config.toml
model = "image deblurring model"
crop_scale_min = 0.8
horizontal_flip = true
translate = 0.12
loss = "charbonnier"
block = "basic"
upsampling = "transposed_conv"
init = "lecun_normal"
residual_init = "none"
learning_rate = 0.0015
final_lr_fraction = 0.1
adamw_weight_decay_other_params = 0.01
Rows from block 2, named by matrix and row number. Rows with one number belong to one channel. Each number is 500 + 25 x the weight over its row's rms, rounded and kept within 0 to 999. All counts start at 0. Numbers have three digits each. After the name is the row's rms in percent of the matrix's.
# convs0: first 3x3 conv (model.enc.2.0.convs.0.weight, 192x192x3x3), inputs 28-41, a 3x3 kernel for each
# convs1: second 3x3 conv (model.enc.2.0.convs.1.weight, 192x192x3x3, transposed), outputs 28-41, a 3x3 kernel for each
convs0.134 104:475519512511482464500481522497463511481454488482486452489493497498548531521493510494523500487494497500535529493497524535540432472449504509515520495470481508503468514510477502495498522493494512508514499543503498483489504537502512504497545507518497526517517577543519481512487500505503466468497519503504507508503500498480491504495504514489447504485527505477506518519507480511503497
convs1.134 101:496516485498477502479493514485494513465467487503503518492481494518534539520491528536491554548524519534562568518514524526521524481504537493506511504495514522431462530544563513505520486479516477467463461493486522491497490498495510486516498500517473542487474506526483524478521510522518490502529544531519513510507480502504464494499490493496517511518528543526545490530534576554578518
convs0.135 100:490429497500443491506457503513458505517512504515486463499501508514534518519529513498520478508525450510522492499549520553505511506497512484500478470472448508516489522497506509511500500509494475520492486501468509488486501537485525558493505510497513536540497480558485491505532527504476474466514469492495508473499517522505508482539522505510531515512447495504485476469458493490507499
convs1.135 095:498479520499515490496495525531508547474502521492496501486488510479461521491482478507505538532549579502527525499499423451443420495504464510519523519491518506518521517533511506522497520548508539506518529531515466519520468476501489473539509497514504492498467490505487510521549509495521475521512549501523502529505496503479460515506502486517501474530503482454492511457468498425459473
convs0.136 097:504541486477539522488533477465502486492498491504474502512522514508513520492516491521527489499508492531516478490458484491529485485500496505498484502498488480458441510481496507508531502503504462503505468526498502517483500446514494470532503492503504464504521505451469496493480512490471492520485465498408509481446552520418490529494463500487506493533480518521554527494495515496486493
convs1.136 098:507475516505499493524485493482504482505493459460501488517455491506460475520494480507483467511485471481505496505498462532520510513484489513464480482526512519493505451529500524548467515539472500479494489519541478479482511511518471468500506487572535539472500530480497520441501487487477515514501516506477487458513501409516553476486537491513491485496517514466517492474479487541542540
convs0.137 101:501527488491469494496517493516491522483478474491506498512501504501443482505467501487498511463455488488497499480488497477497517501514526504515535507500518499517551504515488496520495494505510489505479505482487490506510509505491485472485511527501493491514493486499500521513493507502471502487492520503509509504478500481489484496513501498512520521510599512497481486504497482499532501
convs1.137 114:485477483492533557495515503504504495505559506485550530541542496499483503461508521513536507488512494492508485483494506465509458457444527511490501492518463496493504545505540534535498521492530507525485508549514505515522479491485484536470480546497524470488531466519543435456510478480495489502505508524465521460464517488507485516507484520510496469504516491468526490461512492494521528
convs0.138 099:521494511508482539495530532500505452497478453484481485492527508481498513474527531495490473515472487500490471540515501523485510512470486466479491472471432459439465514508486518514471482495473510505510489498518497498519478494458489482444490504483508507481490440445499469468510507495485515522459461498539517504534527525511474508519520488527533472482466476492520526478507521495501508
convs1.138 115:513548529525540513524502500489493479526508491532525511497493486495473453521483494515520505526498494517484462498518502480488472486449475444458492447503506497470528523551533486514490490540486513529535527524517503523523511526529486500542506497486506577488471591529470498475506487472518479476488501513461503498511483459505513500513504502497499531481479511506498498535501475526490514
convs0.139 099:465519490500524504523526507502496468500489499490483508481488503492486481499467490497509512488538527495550505509541475526605521486547492488479477486475493475465477500492480535537519496522496503512499493543508474504475511520477479495487495490479499474475493498467460484489502457479489528466479547471501414464463567464506571504502498507521540526476498461517567537514503483510493460
convs1.139 093:477480508521463501496477516469483525495491485506514522476491495509511520494510546472543476496533514530507509503509502508446482519467461532482458501521531503475541483516462496520513541598481486555478471557507467448493484482531503453496476479544495529491534555532497503506515483486474497493511516517531509518505504519487516462509519517514508491510510519450493491474496529497555520
convs0.140 099:463518494495468464477480493485513507478516523473536475495532475503485498471456485497473501473509478527501499487478462495500505501461481479547514488536546495519496502487522481527519530509500502500480480485500473481474494494475492482519478487485495515482511536490492488489484500535516531552472452514504480453591497503506503515507486516504481521498514502488515503513494503513500515
convs1.140 079:495488510516490494501496486491507510535520527492484520501498489536502498547500515505539543538561530529549496504470485521514521481505468539495504512520543494495508493500467484467533539520521511498502491525514491496514452472472494519471500497481527478517521534519507548459521497526516545518497494518520467491494485499502477533492455459469456486453493501466497527538509517502499527
convs0.141 095:487512500470465482537530506497456508536516457464481481495494496518503486506512503515506479485507491497486481509498497466431468497501484488488478429476484455460468512527512497515533490499519510500487482512535486475502510525511508495497494479504537515494526546495489468514501535500499478470506497476486490492501484510513514489498478498485507526523483482498502457511484494502521523
convs1.141 097:508534508524491475527506499508490511497481510498518535446487514493489491530490508523531535520504549524546549497516508502515535516494502456502491481521502467460470515491535521521528464445483483494480478469499511529516463503510520526532514516525499514497498509503506513505510514527474524491556533535501472477504500516543527539518532512509482504532517525530563501512495479541527490
convs0.142 101:484508473505469474510466506523503512527499524491498544515496497496495498499499487468515479513483483476508499502512535491538510527534466505555529496510499524521526486502506515510497518512504474484484506454450492482497504503489504506489498487498468480483487524449516539482513503498485548468476531508505445502472611495498548507483506495484504489492494471515552501492500471496477472
convs1.142 104:474509480539477505522511464486507523514503539470504495501486486545479508496486493506551467501516525518484540518475500522485480510523489503531482512524518497476519518493503480501491520554502513496530511516494510474501493485519465410443466478501458495489463564504486475479471470504491463537515522500477498494493457480504550521504514495474515517482512500501474527482480544455528500
convs0.143 103:513499530460474526485500499471472479500470479520539487526523494503494534495492495488467519481471497520490494484519491487469588469495512522517517498487469504480489493516522513540501483488483507515498505496467520529504500488534474486483495506490510533514517485498495512517509519490523517556472491490489530512504473486509483517497488526512576524546569456514490487516524523506531524
convs1.143 089:491500504486508489507531501496496504486491533506493502493472503474507494545474490542534551517553520518535445490469502499500457493521486505520521509508521474492464499504507516523546526537526518528534499546484523480479511495501521477477513508483538529530508534543425480538478483508513499488494547529494480489557547518455503463553479501485454465497466493512494487545549527570548555
convs0.144 102:470491479488502500504464508500479500491459499511468508483523506499513470480542520507493520509509505504508506498498538496522535498449482512487493491502500514506468520503498494488519510511519494466500495512526507466480491518515522487545485463497483492496503520462498509514488518507472500515477489511510530476479577471520515493534510508515461486509516522507511498523507510500490488
convs1.144 095:512457469479487482525483491534504507466500508491496481530534518494455508509479501458512459505503483476465460481451501486479483470454481523492473496500487505493482517512504525501534529502552502508572486497552493494502503517458515503456495514487470522490517512498526537504537515488528530487463509490505476486499499523479504501487512507489504504486518480497497496528513487440441456
convs0.145 100:487481539505562587514605578495486543466548533470544508456490488438461504514554463487508492506546526514482480506513518524490517487521517501516508484489480460442497508496509519549514525525534502513520480499588516558514460468473479462474508514508485498465515478517502474487499499494501526491492475503495489493535463481539502479488499518522466484504530491534503522505517497498508462
convs1.145 100:454456490455423499492470498510459504480443464542496494482462498499468486509501490487485454492501473522516528500517502500519524525534509519544522548533498512513490453474498468519528522503501521493555465527512459446463523499454469489469473497466482514522485465483496502501525481532519492528484511511500493474532503520508447477502477514520493524527500476532558494542500508525480530
convs0.146 104:500600554477481484487490479443483486489397461474429482514526500485530477504494510518561528525497492511480500483542490492489489507506498518505492518492500496484516528560549492478496457428471524558539455474476509496504498547555458494510487458461485494456494514490519512506481506485479490504504484502488552494491492501501481529502528483497500462537513507491475475516477515516502509
convs1.146 097:482466453502424465471508492501471450496484504502468496488494494481487483516492507504468524452443449484527437476541513490527550494443462528520507559549505535520525520488513544534511490511528494541476522537491468536539538517512497500490499566501496490502505500513478499461509532532529526531493489488478500497478532481504477510464480500496487490501510505509535462523519546507532521
convs0.147 100:522513518509522529514494496490482473533479486507545508499508495492515551529516499506505494489517489492489469504517523484477504491493498475482455438405417461448448504510494505469500503467507494492496485503518464509527541499493509508450521510487501480485519482513509475509455508490425449518447505507501540513470524492481515495506501511478511548482481496499505503505495493494482487
convs1.147 103:502484509492480486503502499486511490486465494500485535510464489509513494489502508524488498485501484509491505445491476538535470431496492485482489495454491525531528523495448509470475505476466512479471511537478509488511493523508488477498495486514507496521480474467503531485482534541510479560521545563551463451522464447487476478515521509500489504521526520455487487469480521502542503
convs0.148 095:497500506488527531497512505514490490496490498507479473488509514487501505508494512483490505493494491517514502494499497512518491504508511489478485482505486470478476491492488507523491498520508481458487474479482495484475511539468500535472516549490498516477499504490497490477524499499531517524496494522488460493513383520479403522515489489501496487511489499490478506482458477496490489
convs1.148 109:498515503498487514501509525518523500490521508502523536499522499484510503486501487519512559514521561498517523503492456510526480499486461493514478488538489509523464494483515512486509522518487471483459490510498484505511515514495502499503498481508520472490524506481475522533483511563490528536504493507513379421560400405535454458499503504482470503516487501495511524546532524510501504
convs0.149 099:486505510487502525519505538447457470464454456495486488503492486501539532500527537478510504487544527506496482513496517518506517509498473481501513507487490503541501493484493503458459497453462501515511487489508505512497521481499502496435517481464522509503508484489499506485501511506482420492481510500515459545520469506531460484522531487530518496543479483485498465461476471487489517
convs1.149 093:500472440536532488481486484475511486481503481494496492525532495480526470539482471473453454460475482495464501490488498513441502477484534480496498548490482504465514496532534552527537501526513499489480516514544471539548472539483437495462511487482477474504524490506511526510520530494502470515481512532473475481483468525506465493465503497467494456473482488494489504521521544494501497
convs0.150 103:504504509513484496498505484499470498513507480513539498501521517492544513448463491483499492508542480528508513492509491512517482540532523503513508564564522555591597498481461504525483522537501485497506517506493483497520505510528486487441491524465501535492531469489508502496481497514498479492517535492477504469503519498445506513499543446477504488530536480487504478522506518473492544
convs1.150 089:494492482491489470516492507527494518548505519487473508508534521515510462487505475493488542510474545498515545523499501462522496523496500501535473498446477525503499521523553512539533507569531473492516462458480501490506519508513492458496475504481513522519426573514494524492480506475549539442469498441543520509506522399540550480493519516515528529509523526517510520459480475495496516
convs0.151 099:508508500484463464507471486508482524476470504473475535476504511505511467553492485497510504511495505486498497514517544497529470475495497482480469497495468484505471533515508496488499481498504499523502503511485494495501486516490456511504470490509473493457502479509511511517505475499474447493509506497498500476491517483484511498529535544435439498527508473502532523548540523492494505
convs1.151 103:508497507512500518522523493475511482490524500488481497527504472554517521505514518521515522555513491532518495499533508525486514453465509482470504489445463452467518509497499504505507530496497522514470522505500525507534468509548497506506488499503481542518440523490513524487530530466533512566497464548462473490495500468532499505514503504489521519500486477524527495502529544493502501
convs0.152 094:485546476490487480496524496466474487443491468443456492488508486493489540465468497516486503489482527450530531504541503467530504484470507506459499485502464508521511497503503545504508488467474500471503452484498474493487474501520484499500491511531519504542480490471495479514502481463488488522448493443537508511490484483483498510539513467491498516488514474467505490509504486523503465
convs1.152 092:492492478491500504494464493507531481505528461519523530495514502519478454506453496520471482513461515488470517476530457525559551475560469470480495496485492515516514508530531514518483506525519498562444519494542479542506532505457476476486488490487513502522498529520516503493466465511480504493504506484472528484496505465498521501532465491520507479506449498519458461484525515553504548
convs0.153 099:469491482493496498494496488527474480488513484511498485470463482479509501505530508498539514507485453525516528506499505497488453479477499511485527510462478496498477524561549483497517492474482504510508499509487494495504505500528514527509501508510521511506503552523501459499508513508500503463508511479502487487457509487481469491520452511489510511494504482508480522535496495513477460
convs1.153 098:504536518502541545552531506455513517509499510534538498503502496490469506494506523571532495509552514538515547533509506515491505485487489512480490525534545508510502499518489512528511498528520468485459486458473489524514474524479518520519530489512521512486531510493480451484502493524511533513546526497527509458479490505509504529505531491508483538495527516546542525524481537498508494
convs0.154 096:512519504491531466473490498487494494517509497498498484486481465526498483532496505506497538511493513502502485530525556510510478505506505480510532436510530445495510479498516472532525490521536508511510511493479512508499505516488483490508515530504523504510500497473505489491480500492465533493496501514490491443493462464478495457502505519501499511516505523502513500509517522473480514
convs1.154 096:533502524516492529495525537527548497511492483474523485517471498478461481499446503513500493495491505475473519530508518513533503496506481524479509459490525490436495539513530504533522507467467436519461468495505493461462472452435484509496525538517508478515471476481474498474476514499500521476507477512478483469453442539507492457503520493515509486485470472483502533491478491496531517
convs0.155 101:486519523476554520477489482492511501483498493495505507510483506485440510512541466517538472498478480507458494483501514529556542478488502534508475530524529487508486469493478495491499495511501485505518532503485517485500508514513474510437472512489495468501496467465517503502502534479475530495506486490494542483505502489475493485500485466516535413477460484519529509504512472540525529
convs1.155 091:523513516492518507511482491490530463497493527494533512514519486501480471464541506491492524508491486496503498471527522544509481487505491518504539558546512497494505509526511513497490539499526517514506490503497469487478493504512502476487462510504491494511488564537539507447507502488497501484460521500493517507512519490517486550496506491535500508493500486463469491521488498473545472
convs0.156 100:521486489489469491502481487418447490480429485474453499525487501481509501481502496452504489484495527499520487485510504486528510505476486498493501543533494535506495524505477543462476488461443483462496503488513499481487486505508550499492512511515487516493513519515448481452512526494499535490516502541501530466518586532548420486501490471532460495518493470501525521532545495502586551
convs1.156 078:507509522526485514481508520478512517507526532483486524486502511507477486494542484511535528525504507477495505499530535475504559487507494522489496479525522539471530499458479521529526495502474529545539559582562502507512506473477477476489504512504503510511403500485490528511478468494528475470486436478516515509413515487511525486480473498494516475503512500492477471469514505471510517
convs0.157 102:507497514493507527506524534487450500486517539518551509511525481516571504533491537508472494493491500508486491507532511574536508517529500494515504510573526487517506497488471457427473478487478475467504514466538536507532512480481483422425481459495492501519479467497472482496491464493484500543482489512506477527557428535507446507480497492513481537486448461509500480529524517493493442
convs1.157 103:512507498472498540502484502523525474492462510518483525505517463513491500465499477509446454450463477505519519467444472456475475456483493498465507490504489473497499510529507545496498546516514511542527497505517534491517486523494517516524474505524501480482496464468493425447502494501502505503512495523515473547530456508525488506496509465475521492511514444499485530493518525492505513
convs0.158 103:487532510519513509495511522497490492502497536505503484476462487491570528507538553483539493490517475502503489481480487490503491509476468455453472479471466523478443494499510503498486503500476473478507479531516486485468503494499504526528482544535503522501508528489523494509488490501505495499508486482517518505484526468534495485509474504539470572502534493503487507489517527541497505
convs1.158 100:480512503497499510543489493468475505527481546509522525442477483485425503505469492495481534509482504470478465504489473494518533532526480505503474464493512490492512534452451471454488492507504518547507492484535494499495473483509543502523528545542510474504488514478484486451483474498476490459508486522472513512516481489524486519476519500513515509503522524521533477521526504476500513
convs0.159 104:513504524498495528496519511498448510521485493505526541481481484492491497503492507504515499537516517508476500482457488499476493508513513463397387428300321449450456522524497527500496499463458501498504512464470478457497489480521512508503506509494498502501506458492506503481495499509510521473495515501497499485492527495520507510489518509496457500489510504505522504492515475471482487
convs1.159 096:497488517513478500517440496487491533483502505467481490479501500487516489511523528496505476496485503545520490523543524484574524550550545473459514486480477520533543524505471542533516475483494526481487572573530547533492508516513496504501462460530512528503493613495530530497506512529484543496533518486497513469458536471513516495495499491518483512509525504518533529521505520557513497
convs0.160 100:530515505536514541547480526503534510542565514538535517471539500511472482490536526472537499487504516499489526485452484475484483508495471498523502479493497477534524532536543551605547464508542497468505497515512509508511488510520501544498507509497489494488463471482488484478467471510487529498525523490473497526496483496513511502494473466461547530498496496496472487518512509510515501
convs1.160 102:463508496506510514488477528494522504448494493481500470496480506452447498536539513490428447482483491480483471499520503529528535526526528504519535484460510523512505485448480470436459513508479495492458484520490461495502490498473521501456485457472494465514499537478516563531490501476483453480492501471497481487524515507508502484548487487506482513487510524469523523540534536488490521
convs0.161 103:493530504488509508496536498497507482502507508493492504484508498524454484494509513492475521470444513494497515488514479477498516502512497513522519499488488519538517496526494481519462503511515506508505507529487508515503505491500501527499484505495499511517493509511496505496500515489463508494486472492506502483479472500491512498501499492471620412496538467498496487485500461489497510
convs1.161 093:490525483438491466491497464496513519523502509496551486519481530494447513492432511460482481480460512465463494501509520465441491533480526486514491508448552514522493512495523493492447508501469496578520479521484489510494519510492470478478482482513512523501500475527490544507535468504482490533496566476485540519534499490506506482480488508540488535474474493493523527498474501511488492
convs0.162 095:502487498509484494509495515503455493506461523503490504497489492486491510508520508499488478506539491499509492532491508539468499525507499501529464543533482520523504529516466528530491517520487489509518494503525500499523496482473507522483505493496506512498503551493523518510466443519470447514478466505436384541368443500403439518507487510516487510506522541523508501515514513525491517
convs1.162 115:515499490493482512515502507496517493506476501469519533507511487522491484506512471544515506531546519504528499506502519495503512480492509516463489525509473535518466507502503499499529535490506488461455494434448499473480485474513489506493465521500528464512521476512531481518489496496534498482499486460466418462514441414505489459479496485461509500485500475505515559527519531505493506
convs0.163 098:499538513521521515516512483466493452521505486504517519523486499482487540458470520504485504516519491508505485489471463462474483513484450528525511522527505512504468491486517488512498469489478488495492479442499495488505502497511486482498481473469517499505469476471513501494537506495510575473507508480503490519519539498506510498501450492533437490509486501477507489518505514519518511
convs1.163 083:490477502495460481476471519501536505463519470534533520545531502534512541547541513501484533508506488534481508519485504509557487446494523497475508510554478496525546468481456512493478494501469479490494513510478508453503494485521502502524529532528524560505536528503512467497515529487471518509499516547502536535465477505511515509499507493548484496500516489482446445481527459519565489
convs0.164 104:477511517485508525496527506500477484508435441484480461498502481509536504495529518509493492501473505518490501505481504487458478495446484507513524505512501535523514490514516512497505508494500506512507499502528504492507494546515530526490511501458498493478486484448484471465506510519527533546497494518509515503485467494488486495502516514530487486505455500465510511491602583471583538
convs1.164 162:503480500489494507512488504484491485500450474491471491495520485503505457488506478493503506469457507485479513508533507494499469489512490480464497495458484516473488514531497492505517487486485506502494500484525483489520495483490511498478482498500473538494475520530462507516490475512495470524506497533506497513514505532497496517517550534538522522503502496503507490546537486501503485
convs0.165 094:523489535496536518508514510507510500485540463487504489512526525456501495508496486497528490490547546490514500562497507514495494499553505486510500482512513462476494475487470462472464476494489515496507506504470500519493512506481499484449455498472505480475469452456469487452506499487516544482513449516492433494486448546528418531509520535489498494519511537503496508488481516486503497
convs1.165 092:493491497498481511510499526486530463506545497468508504499517491507487501498500476500478482519479485483496492498477495449491498528485482514474475536518494460471444534524543494503514526481538485489483502468513463517495468484502502501499490536500489476512503504513501459473509539494487551482514534518514451534479425540520454516503502498491493493499520501480486473493465527500496480
convs0.166 107:472476486487560521506491529492518485509459514502559498518528502495471484537524483478517496486508485485505500501505511462515496505525524521529514514486544510492499527509505482470513504481504501472518486494519521504476521490503540429519481473469482499505522521484487485471474506511446518508477505511495499488495482512504509506499497509497496497507481488524512510523510489508489477
convs1.166 112:493491480499479486490487499505503515499471517500499488499475493501515518480517503517484490512476474518460501472454460473473485485463523499485476520462484476510466517483517539484521512500494550519512504498485484472496461499481496474482517511511479506478537480497491460489526526491487499492505518493512500508511541495478498514499507481508505480497507514486520515474524473464480484
convs0.167 094:506500512508502485485518487502516476503487499501497495501490502513526500508490502490509501495494504495508524500481481510504509515510522520499521521537528488506494516525511503526498507511489503507515502492495512525502497490518503514495472515506511487483507478490509502505505507519495513475486505483512490517513502526510497516491475522515478495502539476516496474495512488526491492
convs1.167 105:473494518509484523503495486481478496481520518488473491496462485452482490499525507498508470503480493538493545488517510466484504499517499498520507495497473492484475486485473528510503461462483473486511466490445497496495467465468526512521518538478506471517490490471494534486521488508489512488536500539511533501485511523505505491509482492503491518505508505508536524449423431491467475
convs0.168 102:500493487498469497507477507485446454465401516476455486482495515475520530477469529496513477500493501482487471468505501510496502505498504503513497521523511505488513457477463484502459499501464498502498520479472510485486489487487486440496495460498500500509490444463479470471508510494495560493496511484472483490485492471474466472492527510500539512510523515478497500508505498506517505
convs1.168 113:522541529515549508528504465530508485503543546496520523488578528495509515509486520455484510461473491479455470518501512510523527519484508478497515468501530536516529519473462492453459478499513481438476506484453477477480486551536483498514476499517504515514454469520479425479492503477500540492518486501454509501484553506484538487488519501532473532511465515485479487501494505496472470
convs0.169 097:492518506519518498489507500542523483495480521514505510484507509535569509485504487520515517501508513484490520485462503492466435516515507530533540498495520488496532482487516508488488494454498510495502527497506482526500507486499508493513501501486514502508504485504513486488505475469488473471503502519504491488498507494496502482474512509485484499506480475491496495506501477485522517
convs1.169 099:469505486502484446500520512504476495495459486503498525511504534502522520479478512488470467507488486486504533520512513536553577477493550508507493456479451531527492495547508522504521511465504475490447488440452484504523525502497532516492519476457509466502511463498552513521500516501522493495515532496494480517518528504524531515517509529504527517511495523522562529541537495495520469
convs0.170 102:482483511475502493486518520469503485478530487526509514485518515503534515513530519514489493507498481496485497507495517501503503483514498518486496522445487490431468524510503498501493494499493514513520498512494468505491498500484530458484521459501509444471495478497503482484449502511441533470437528479345539490304597509340553507490493496512516486503494502502496495476487499526500515
convs1.170 099:511527515492496534554514531467527514514464550492502526523505522477503472499480512524534510476468555465495515497496519527522515503535494498486485493510504485511496490520490475537474496517494531481497520449460512508486526487505502484500528479532509510472484508455493493467521497512496508492483489486527496388496560422524501417495520488511471500497495487488580514517541470508547467
convs0.171 098:535506519508500519492514498501463502469491519519483520524539519477475531449520490531542517541512514494513535535520513497492463492496445491509519508502508515465492497529515536519471463486489486539535515498509483492499492552516497502497481508555471460442480463447531508458517478471488480522475446499495539470502495448490520527493503515458485452498505534507492504500480483531510515
convs1.171 089:488510510516518541492495559510485511472467491460484512505503564503477513517486480486494458476457457516494491509501518526529510515514495490507480548513508506486481504539506526529528496482511490439466474452449456522498491507497551533522544535490550536496495445473497494498500482476508488483511509481485515517478557496494512508494502505479488517490513511496493477521503463468533484
convs0.172 096:482544512467530528498534548502491500494523502488527499508515491500462524486460494479533494508503483486513493528524508487507533519534504495485482523480498532502497494517504491470503509465497494515501496471508522493498502530447534526476525522448550494522498522486499535527522465507491401512526453487516398505469375533517389505488495498501471496524478509514517472478474466504516498
convs1.172 093:525486476513535521501470539526500511512496515530538487532485503492468496506517490488439536471451510529483512526465454508508533520477496452475472428476481490532497523502554486426525495466541488445482498471440501509491482488501495503503483499501517472492494502498522493493503482488519502503491479470547485528489425505498464495517526508528487525520510499518461511517487511542508528
convs0.173 099:511488506486479493493491515490438494471477497481482509503497506492502511504535476500465512493493488492535521503502510520515513517516532493494528517520544501515521495495495512492492484485483512490493531503486525526487513504524485504488487502489497480473487442508518479496507508508530479513487486483506455502534494504481523508516490496518522504521533474502502519492496465473486508
convs1.173 091:530495509514491514514519459489513501505526526532521495495470478491478505515491473497496488469470520514554525484518490488517510502495457527523481473493468511481465488517509497492492490484540485504497492507488470518449523477458502464475514507502467536514471493503504521493504574457473511506489493520412489518483425544483475541475462493492502504504490475468473493489509434519539515
convs0.174 104:518513477499514506479504518483467477518525493528489532500513528526542504498487498484477489523490506493510499530498475501495520492477515521522471477483462512523529486498474497488460515512510510514472501503542512501497502545509486494489502486525552497495487548510476526488510485520480524500508478487497497508491503495508492490474458500498499488476511519470507440460483479470474448
convs1.174 091:509500491516502482525500501479512502515488492509486529473489491514463512500509527537562544541556521541550554537466478470493501514492519500505534512490447471452460526514493512531501529460523444477474453460465515489500488489461485488514473465485538531534479515513519512480491513483518516484505539515505486516504520506550479494498501493515528497505492508534556557563536512548561571
convs0.175 101:498476505536538468464515476476539516497523533493535492482476497456512468475496495538513514503507483484481492494479514518491494478482529506470502486487511487498500488475483516498469484487437494523487516481459507533479511547487532559537497531527491492508485487515496506475497504505449525477506517526516508471516501524495478518463500498490452483521482529525528531499496527541501529
convs1.175 101:476509509497540480518534508519494524531471535540502510464511516495483518475498508492478499511514484510490511442458496464477447464488460521542527523516504557534533524561529517478491489516514515518542459469466483466462530515537529528534515501511535503450482457441492474511509526498539507550492491525490514575493503531527468517484478526507512493533497499509496467488486523448442451
convs0.176 097:514476493522522507493519546478475462527493478476470485511518482518512474493531513499482493488487483500544531505527506500500490480475478487525513517537481496508505493493488493519521478474501459527500487489528513521501475506482470521501497496485484508516485497527476507470492501540457498525483509488456485500493520505497564480462529465451541512508527472491501531483497512500497549
convs1.176 076:497508524513489477494497484496504475515511476523509485504514500522548544563513541507493511518545507555534528561463460516482514501482477502495525497448503488529498493542519467524464501508483514528508484519525509527502522472478531512511518508518493499467484520491484487473483488490434471513516515490471468489491501458532535487485458473518478486495483508454457492413467497449497491
convs0.177 098:471448465448447487458459495512495498533477516476483472476499536467508488465473490510493493483485526497493523511506493475510519477524511494499491500486462464459442493475508500492494477473490502501521493471496514486509490517504529543519494495466515499504507524491524516477502485513461505496473497517519507508497509515501493499510491489515476467518490484487516495485467491487478487
convs1.177 110:527504506545523506502523513521526541488489542489481517497505478466517463503476487519508498481494522498492508539519521496508559506521499475462436456462491462472485476477483477523518441467497509493480464477493497512472493477522495462489490489520472518486469489518459506464484488518530468488471474481472516486523498511504494493500502473470497491493487508527498517527506523525524500
convs0.178 104:487510510464551474466495483474437508524535529496491478512475518491529510529482503510512503483509472499522503503474504458532479492475523534545522520497504565544512524525477510487530513514506520510500496497492497499502500495495488473533523528518490500502493524437533506492524505513457499498502498491521469501501539475511503525472475487504538500466511490519479501492475498513484493
convs1.178 093:499492485472463504467469493497494484499478503481524479511501513501497529481495502466463494478500492493489486473484487502470487546532439547531519530551527487494508513486550531484513546559511520524533512489486475477468485509461463477462509510495524536486496496466472510447530529535514558506497483526519530511472513455490493520503481477472500516510527527484450506447473537461480509
convs0.179 102:518488481523502552522508545481463476477422520509477558490505498508492491491488493502502487513474482482458476504488497479507493517508487504503499537502475556550520510508513457466498499506487531512518517484540490508533506477465485448536509470522512469451455406477475421503474498521552467519493467528485494493507465515517467514487508532489459521509528522477507522508505489501498482
convs1.179 097:503521529474471477495470510499498521521504546491502503452528528500522536514498520518502486494494429541465484499530560516526540492518521484532474504469461475515460499454503512480501533498518494504509466510525513500484534508471530515493525509485483532505427515525479500498491508500451589511483458461493495573480531505523486538502477481504497528521491512497506518453522519495525496
convs0.180 101:501537473477452538578442520499493495521514465505547458493489505466490543505421455512506502529465497512480518496475477495496519504528495550495501510504495501480452509501499534503493516494479516484530507494479556505473547522497544481476564520506500492505480468485485485484476491524509473549506489491479468528488518539508521513514512524516514501482474475518470511514483503495478470
convs1.180 090:517557502491531463513531521488551525534541523523498497482516496516484451505508518515476478516491447538473509527504519478495536478518508517542483545513481480521479481506526534529514527495497496508474508491498471473515518491504530500491540502500485485462483550516478480487495542459495487426496469469532494439479492518490488518493493503521488527516503533490469489486547455491472524
convs0.181 101:492555522486577554503557520472514512484549528491450494514474494503535512500536508534497492527485471512530497542491470499505499490513510494506477498451505510491485507480479486491496497499522534487503482491500495485500528490468516547467516492493484540509483539481485534502499416507532379521493450484501384502569268495496389482484483483531501519485475496490504489488475482505503520
convs1.181 102:492523508500452493520458492521466484514453451497513471484493490499505521473531520503499481501482463490488432483482486469453510503488481494494482491467477494537508497493524496463508527485509465474459471434487464441461519527472548514457508503483510498500560502533520544527512523487493521513486505522552456547486496596541479527520517491510495521526524509537479467537453479525441459
convs0.182 098:522481504475503510525506490528474497498473547535543511514512536495518509457501486514505482503569496478521513501500500517527491502515506516457465432415426442397432510521514528515506514508487521479506493486510493511521533509499479462456506478476487512504487510498485493519495480482525537506463493507513472493482520471480503511503501464482521496501505492497497481497509490503510488
convs1.182 110:514499486516437516496501509510444433492491481509484539498498505532492521529509486505507520538497503507484561541520487493541532518554493489502505477471529520501492484425453448474460500519515506512489500520504480536456510519507521496471507459436481537481448516483490505493486484502497489525496503522470499478500506475475485488495504522495530515493478501525493502502496511497485537
convs0.183 102:507510512502456497490465459481502492454468501466488568500500491526458494528428453506485511482504518506529497509507512552503506516539536455478482435500543458586563505489525492491473482527504515531507516498499500485510530510500521498482523497485479522478463505525491519497496480478513497510488500496482493516467522485499492476484507481528498484501519516499511497480487516487475460
convs1.183 106:502492530499474525481494509532502504502532529497472483495491460493493498505511525475489512502537515503500504479528507511516434477500514517512540481487449494480523497509510490493539522505529517517499461493516517545467520512465493472516526495468455498513439509533472522481475503509495527487470502493488506509479512513498513500481461483528489482500447469491515518480512527484486456
convs0.184 098:496526510491544555479524532539510493544534497507508508518507479496494495495503504497502514524566521467463505493509477525492504533539496504518488527501522516501556494494501488474487470480488484488509491485470519495498475506511502551472507519474530547525496539533484510475458562495497486506466428501510557491458558460469466498452485472500504494478494502536481477497495445509479505
convs1.184 073:482530492474524499476498492493511503501477484503466467500491510526484501515474496471476517513466542487534557487491513484519497519479513498508480495497476491498509496533508498506484499506484472504505490518473503515516533510526532479478545493505529482523467570488505523549499533483525491484500474489491516482472514508483516472438489534506456489501504510492454480532462492468442464
convs0.185 100:485494524510490496468501498506531481486452542465485487464491480450484501540514521504462502552494487521477491493452459470498460446438484474478487498504473515502482503507523491498486514521483507468461463446430473459483497567504492453500525527550481464494500503482507502525475500479500516487489490490505495494487507535557516482514498500523498489503487521522502517474482512454488471
convs1.185 097:502519472501509506497518497510489502512537509511480472490447473470453465522470473524536494550533507517531534522540544553535529519493535519535516499488470493476488503490503503485493457537478497476454517491495515492485485515539496510495480461487496527501480533508471544488492498496534538485501531505511529510488484518479515529508515495510494495510516523470457489533550506553577569
convs0.186 099:476487506512512491513497509503533578535598604547563529508483491513590534513508507509535509502534524500496529476509503495480518501475502502503536543532540487518521504541490513510528499530495469528516479501502493490485454492494484503482493493508511510511491491506487470497496508508501504491480476497507483506481497517478479512494502495482539487515479484520543496507538525502526496
convs1.186 106:502495477498464492515513474492503524480490493485468493466469481478488524511551526444445482418430454448428464499480468512533484535555506484481485478451460476484458458428473425446496458478487526477545474480466504498505513495479455465479510453504493510508505517515523494522473484511504512516501463472516506494512495512531516463501509513511507528513497506511473492477464472485490494